A small multi-label image tagger, trained from scratch: batches of 256.
Rows from block 3, named by matrix and row number. Rows with one number belong to one channel. Each number is 128 + 32 x the weight over the matrix's rms, rounded and kept within 0 to 255. All counts start at 0. Numbers have three digits each.
# convs0: first 3x3 conv, stride 2 (model.blocks.3.convs.0.weight, 128x80x3x3), inputs 36-44, a 3x3 kernel for each
# convs1: second 3x3 conv (model.blocks.3.convs.1.weight, 128x128x3x3, transposed), outputs 40-49, a 3x3 kernel for each
convs0.4:143108118152151104107126167124130155115097136121113105103075197124130037098187087128156145045078195077104162129145124109124091173106078161158055068183183116059074188079124136170122132061150146150199133128128139143103141159163112144152150160136
convs0.5:138129098098160116115160132134093110116116133126099103138110117166113131110152133108133123094076171080094132112068133114133122111083128151142060112114128109142129105108113153151091150036118135087187105121129110148136136132128139105140124140156
convs0.6:127173089095152110131094118107095079136092096084081140165142128163152158086172155086137183120108138128106137104099104164153119136122130125112150112107166087157133128091129132072103107142128097163130101150134093120180127127117157095140087141108
convs0.7:121219145103181131207099122090094135168135109094133071158139114154205121034150115105135112136123072136113114086116127173111122145159134085130161182131125105150126103100161096065104136092112159136152110125127125144132105121151150103077142147128
convs0.8:135097069170129150103129190128137123144134076124075112120110155179164067137158138138152076151117126135188125172142116162152171121182169150107099128071150189135163180146089104142139118131144099104109161102146086133141122122065120108043102117124
convs0.9:115134132130081113116149136099128143116139093140086098094133152118152121154174061185151111168128119128101104089102141121119094084090090112142093128160149134123123136065149139145095128144130134120117109121093165114136137103138108121183138105140
convs0.10:156056109160164123082129188088055115127111140131092117167112146127098135159184115062162125137139129124141142080180125059166167099112161142133123111102116145108120132123135095086162096104087087180129101128073103139146080106152114123163165127152
convs0.11:154166154154128126116144139086155091159141140144113096169176147149141155170159151099109150090148187086136205120094112068072125127143078119105131079137056082185122140090105106107091125098125116129133105142153120148135175149119110186127117140167
convs0.12:167101127106138105181128145117147088108174132148169122125128103097148121075249111103123128081157173145100122119138144129103125129063128123155144118113178089229084106135084185113128087138131122119152136117123123167123117131101108180133102153128
convs0.13:177135121094121136149066096076119102151108106095141144126169113107156099106118122099072075139120031126124134131103110109125111166133145151132124143139129143117135117117161148126126135108144092094125161083108145148086133096116092065131166141133
convs0.14:141051112105126124111104138116122137108137093117130127105114158126127162119176098142109126133130110119107124170145116137158123123148157124136179123166160125129131154091100068093110121136122132114124117064123064123129095169118189127104121108120
convs0.15:118122104102142117167144121146100133133110148120154112131093178115137124126193101110116195075105254106122247093087130119058091121096074123229105128165132123150075123141107099136171100127118123158182092140106126179117166176078128143138151137129
convs0.16:055127124150150090100108146109040133164146117076094110123077161144125216110167126158165116201129120205110125137126077154084058143167111084181125123165095121102139095126101079108141120136125156159138089127175118082104112126132187092183141138114
convs0.17:159138096132098126116110098155151156116100103183097119173119086146119118125114078129093122161122109126188104120138123113130127131157125151101170102131141134126081096158174090183136126136121151133127158142086152109089126131155132142119133125144
convs0.18:149141036148091144171150132157159100199128119095174155209145165127137127106101087155108131160126103130125119128124126119184123193143126148143113212110145138085158115174123130135111113105138110131138046106138125126094114061126149126131151144142
convs0.19:111164156081179090129138184141122093144102148154157157123096066068064132137077127079107130119093144098172191140135141134119141103138156115083125110084116128127146106130171127084162139073118111140113089180121140186113135161133130111140130130129
convs0.20:223075137234144117203188169091122157133136052176179063156117163128123131140148106055133147120115117143145137182131099137141122167179193134133157163093117111114089113123089137094149127033150107128102126128149090142137180141080125070124110130109
convs0.21:119127135119107129137159115046054187085128188156106127149144128154106164129115144108116154137137148095162146106131140123089146133131123127055131128146177141132133101156113121135182098139137127149115178148122153141112074158145129160241147200237
convs0.22:122135109099163078122118184134118128094162117115089124096135076071109139161032134119105156139104132081172150150182130203170124106166157112053127123074087140129154129150143120132140139125149084121111093169137139200148134096129072131121111108146
convs0.23:116134153078146160136102131140103098123091153106093084128169131136175103112180115129130127101114107115116102130096112164161096137147160106099152131119120114154135133112131135129129135095147115128132115121088145153141120111105125123105099102139
convs0.24:169128139139150123073136122126118120174136095105090127147107134111139132139146131123111072125122128124146158127140148114122131133147114126122133112097128135128131135109055101113090114083127134153109110104140117138094112128104132106133141124099
convs0.25:098154132129135157155150166125171106163138149144147103145095127114073127186131115146149103070174135114147155076120135125130099113118113129109114087089131139109102103189124075101153053121098122109135104110135122146107148101137108133156126167126
convs0.26:054128201190124119085179120139107131094127083142118082139091136203123098205109173106118170115115126128108148137145126186105133145106113103130142112134090109124143109086152087139142161083106089110128128133100157068103177140121115164144142118112
convs0.27:125120110143129131126110118090140127083188061141093122119127162204133113097156167128156160158095063148104118105102104140061112139139124133222137162153101109118091143165128129129077159072101121173127128112098155097161117121104138144126156076125
convs0.28:131162136130135129134124136101113109123123114125132166150137115106134146190119133129123132162104094095163117128154127210112139119158121130150147118103127150118111118136181095128198132126075125114125142139135118122113115130102107144133180156121
convs0.29:146127092168163144150129100140172129134119115159113134136183134097122184110168090071128118065130185088098160133135091135096057126163090096173094138155112107118119120147172130055140102143091156125153126128137127109141120114102068095192146161112
convs0.30:102171133114088091100105114133156115153089158151107088175174079136146154135093068129115121111109120136214123100135136117206144140130111116063145109107114120088105073070116114081127108126119152054084178131068155084123136128127118156172111123114
convs0.31:139023143139132104127117073121132077176117107094152163138109152090157095122094118073153147094101168172086162084047117132088133150151164158142138155096082085136117115091101201099116127134090136138164088088137116148125134149099139089155137132141
convs0.32:107139187115137141124141125064131185171167173183170122131128136170114141146137142131114172155139114129130158142147138131109137152095127118104168125123156156157114082154139151153121112120137129163120156126080140084050128174167199139197199221164
convs0.33:060056135149119129184110139034122115155096037158120189137128098135096157112128104107145178164120168079082164133083156120101081155146136112157148090102126153122112126103091154068121155090147132128112125124152074176120162073099086085168202132215
convs0.34:116145130113146154106124193119105129133160090164124115134132064145059139102126131144125093157176092153134090146130196145124084144113063135059138084099127142105131128085130114131127124127089122119122127126092136138093095113109146138148127135133
convs0.35:136100100200156070113148161123142091134167069097049135119119082159088127138141142107158129126118149121156086140076135146104142084131160109125128122103181120132140119079147138132125087176133079136113111144139107129134128122140121125083100119124
convs0.36:104164151114097168125140166119134118146097096116056124080142127119157096160195057153131095129106111121128113091109133113138082123138086111141086113149160166111141150105100146150078130126133128066121125102066159112121121119129118123121120118144
convs0.37:175123123126132122124177128161160079121058130137112143091100104079117145135103109103119075136113135053158231085133143094126140073128106117131123116157127160143128084177199102127170082133212162088068135141119128143129121121110096151156132124122
convs0.38:089143117118100091134104142117132137119112157150098103164171130116165178133098126158098086156095080139143094119090157086133099112177134138120107129124119115166098130101094088104086100087134134097155119118139110169127120114143158191099113132120
convs0.39:176154160134040130122157147141094105205139127163142157140122133121131139106152119093118159085168148139097176095154140104088107178119118164143163112147060133125120125143157114128110127082155103143075135176096149077128148197161136111157102176117
convs1.4:067113110106120126126099125069148121100110179144110189095156192167123092130095161129159125113121128185158069201094177100131072198114107126123120128124136122091120110202156131179107158118146141111079136088126152130108124081070129129173139107108132137144106157095186112150
convs1.5:150128142153111154081117071140149136094143093128082163013184075142110141162136137090097113100164148167145111199070100122074123071107068134169111133053139095155102151119169125162211152100137077054060120099167105139128116051112136135207163128194067110114134170154118133109
convs1.6:127072141083164143175122143103169112115130142224124100128088118062143109112130104139075128064097164118147132076131081128086158153038070149154158084183122165116126137143156039117111165129116115136066119106198093136107152153137092137132091180162068130132117114105120112165
convs1.7:102095122072087170127104048064123119128097139168157111160092148136129162142119143133061163029128128112222193117129126177058124150066142174140139146150166197140152182196145109139122115122085123056091072078108112121118121170083124138144110111222143081129125197090130096153
convs1.8:137126115126096159130152107146154096104146144129109119080154163079120175093153082123130055140110177090122065195131145172141133140135124150149171108107096131101153149103122131171082140159171120140140130141132127082166130116092111111135116177128110159121123103124073152130
convs1.9:078149136150129102187154205113101083130076150123152141056085118043154072088133111135126130113137142096173147132133128173130123170166132107146118160153146129130157105101056128090104162152082104102094114096104113099121076126061134094176123140142120088119094138095174125066
convs1.10:139152141145114122105111139128139121176064105173116196096148087139132102126159118130114142135187135113124142098079086122126140123146087109157129106077161179186107066132094136104075126153126108176102137125181110184145134146094092190131072146133133122177077146054113109153
convs1.11:135112126114134135117098147197092113141127141087141109197156076152089151138123118096152159146097138165106154123051184127128110101126125125083130146098133113109039123122103159173093157143150107104174138154111227167117127131120154143085068207059076115155138085121109123113
convs1.12:181125132126137156230138090106171217082147106105146103072134178102123118202098151134041108075113136255120142000121124031118070037136117071137125092098092092136145154194133116137134109098126169103158140146152128125121139121134148128136055167126130083184143088158074091132
convs1.13:131104118149093139126147114120146136190072125091158157122184071112125086113137130096132118136068093093140174088148139110099085101146135095123115217139156186136207143092119125121133162146137094100118123144129090128114123136171139095139188110223102104115084143121137112148
convs1.14:125130122125154136138156144088135107141147129115125126158106121105136130120158126120126117085053146077073251113165169115147130110102132123162190162147170138131159132119137174146148090112129117126106171113122114132126104171145129117125184116151106138106122117120079133136
convs1.15:062105135120074132133132081103056102109105174109095128066164092144109137150122159163087119093138115154174083183135106161088142157094114126129107120054109084119112103098097136147079158101126136153116127094157121126122126123075107134130081153141043147142140119108131124097
convs1.16:127101100097106139083119169081034107102107091146077152130096124044133136137128166184169108118137142112133145197128141242110129182147117138131103053129134113158103080074060161145132129161160176189132255108134101170128150120129176100127090110154125135141131124068118207117
convs1.17:142084119164116128131134162199136044109186156076144125135207205114202134078124064105123143096161042154075124133152189054136102078112111106106114099138129129133134130080091154154118173149148152097117084140127144157138101104230131121146109107079128140122118064087115138136
convs1.18:129144098130076147090150118136126136070110112118130124170124122113118121109121131107120142125125114062110136135143125087095139129131221150105145110101152169112131136089113105127088109124109084126117146088141109117118144117112097139124176103134160087156112188174092123120
convs1.19:103165117149134132102090081106140134124122147159082135125164100178128117188117185007116180115207105130164056133139121065085083055161202171104114153068173151160135134166189152112087074098070175123109099113124105158132212105129106150184140103149166150144135131088101142119
convs1.20:130128102111088187137125078116111155199105141127145142132133131138115148163154146037149114128092131133098225067100119063112126105121112153107114150125129165134149172128147093114127152064132102096131108150117118141167143095196123133144125155149226116090104165128088154161
convs1.21:169123158073126109128117140129127168153151115118133153118187123114167125125148122128106130093179134115192085120145125094132114118132129131134151141109114130131167134135115127192121117171131151121097130095149141161104131125127133144076125144130140108146165110063072133113
convs1.22:140233141134141155080080061104139162129129118134098131129117101112157153133138132029168129079176110116149125201131166110105132117160160180142149105149195191147136158186132153129154077092103126127121111123117123111142186118104067139169137143165159077129122129078147147106
convs1.23:128173165050114149137071071114115125115076139143112098117071118089157151108114098132034160076131142120167172135129123109149106124119126133114178159134126168140137151129099080115125127100072084099090123122085092133131145134060095094175149103184129065152139185093131094105
convs1.24:113146098134155154114110138134129139115088119177074163166058089138155034133163110154086171094143120134128111104061084104124135121121131128127106116135129160123134077122093116092084117123090149134135153126129130134184255198078048128142098075202135120167094130145143140086
convs1.25:087145134165154125131123124157108096123162124101140117183136102109116144157137105164101147196087169139134145152104135128115129106117107121088111113086085086114098132116102182118037105123137112199189136166148177162128113153094096167089058200055136123165108070120100140118
convs1.26:149127137134162147112096145114103126111102188132124121082098132149122114102112116113097139143136125147148155129112107126167086134120092190125088072110147145125016160160115133115129139085184151138117157129106119143108122125173146188097055192090139127128174173101104115115
convs1.27:178101097146135160141131158128127137117155085121123136137094112065121101112142154155145097129166133070157133208103147211132151209117077152112117098096146087125152101173118191103129170151132126127178189148127107141186158129130118128118097095127070105129137168113177120132
convs1.28:164177109061110120041105098080144147153116103094144109061133116149146110152083126090120132198186075106106113243139090162130138137168163207120111104088115131110111175180239074128094089121108151137108164086081095134140217102146141126081117106132163145123163123126109134116
convs1.29:126081112131111157127132118112119107163138136127155133145128150119087133125120174164111126156132107105160084141127130222121109179088127165126102155061080095118106082136123087187126144120163088077122123112077176119125097190117077185070118105139057102166127126099123155149
convs1.30:128164139138112123092159172255136120139175164051125134194230085177205130156093108096113200127146118136122087129114124068136134053149114127125105138125154132082166163091123097128122151135157141095104052229191172250122096156216162147147094159189142152139120101111122121061
convs1.31:122087098130118195132102149103142117124094148219101203086121110135087049202158136111084135129132052106121109102108102087107178141120067166123143130116105165171172210160137051114070175135144134151138141144145146120154176100132119124136119112173123139080132066167096141116
convs1.32:134155128120119169137123115132151148120152137065144102160134157116080145127146129120131129126083115136168132116149152110112130125144151108118133189115157151117133126115179144155116122105125100134118160084141104134122119152104163132110128129148106125127145135118108105133
convs1.33:130115119143105150138105114137179128167128127106126152112125170129130126118168142070158102099123139126140139141100127133122103107161124161108148156143127128128225208110130137100114187101123150114144157134095093125156133042142165119194120131194155115135130116111128142131
convs1.34:159155095204151162080075155085142125115147141158121146100152082178145165150126143134136083231114159133107186128135063126123151111135075131116129130137147144153141108130162157089122083107208152152155103130092122175151145123182119158129122163168128203143098095121127163147
convs1.35:115093121122135159161110123057125105145114137182108115082171114198125148194135138129088161131116187111153151075118103104146129136102128198083111129141127120125139167152161083096126135123127155125128086150201116144124131122105068166162123141117204171118095139119083129159
convs1.36:065159163118123081167160169117098079132074141113145134145096109025160124093110109146117132127087161108167167108145131136123131178153165087143125174145181156127146122104055138077099128158068104110107109114122104090122099137084136087129145109208123061114087151097143118037
convs1.37:122161108145119092100140100145099127136139144090128171105159091131196102152081114115116164117191074140188000118096107083106123101136123100110105141070093136129141166151149099114108141155138105161128121111089120149149164199149082126124133092131142123151112100101081067033
convs1.38:116146078110154136122076159158099154103093043104125157143122101086065056104127109175141100103150146101152140121103074143174132134174107135119114102094130142066139114093124127134103123161158108168125159128089169162130141178114127123113128100117136080126151121127154161119
convs1.39:129077202121116123120153158152122103172119134149111167109122131120125117110108129128094105119125111124135127092111159134098073141125095132124113162133105064139046151149146128156117128125070130125160152062168118089120111115128090176108087195047124122196148129133120104148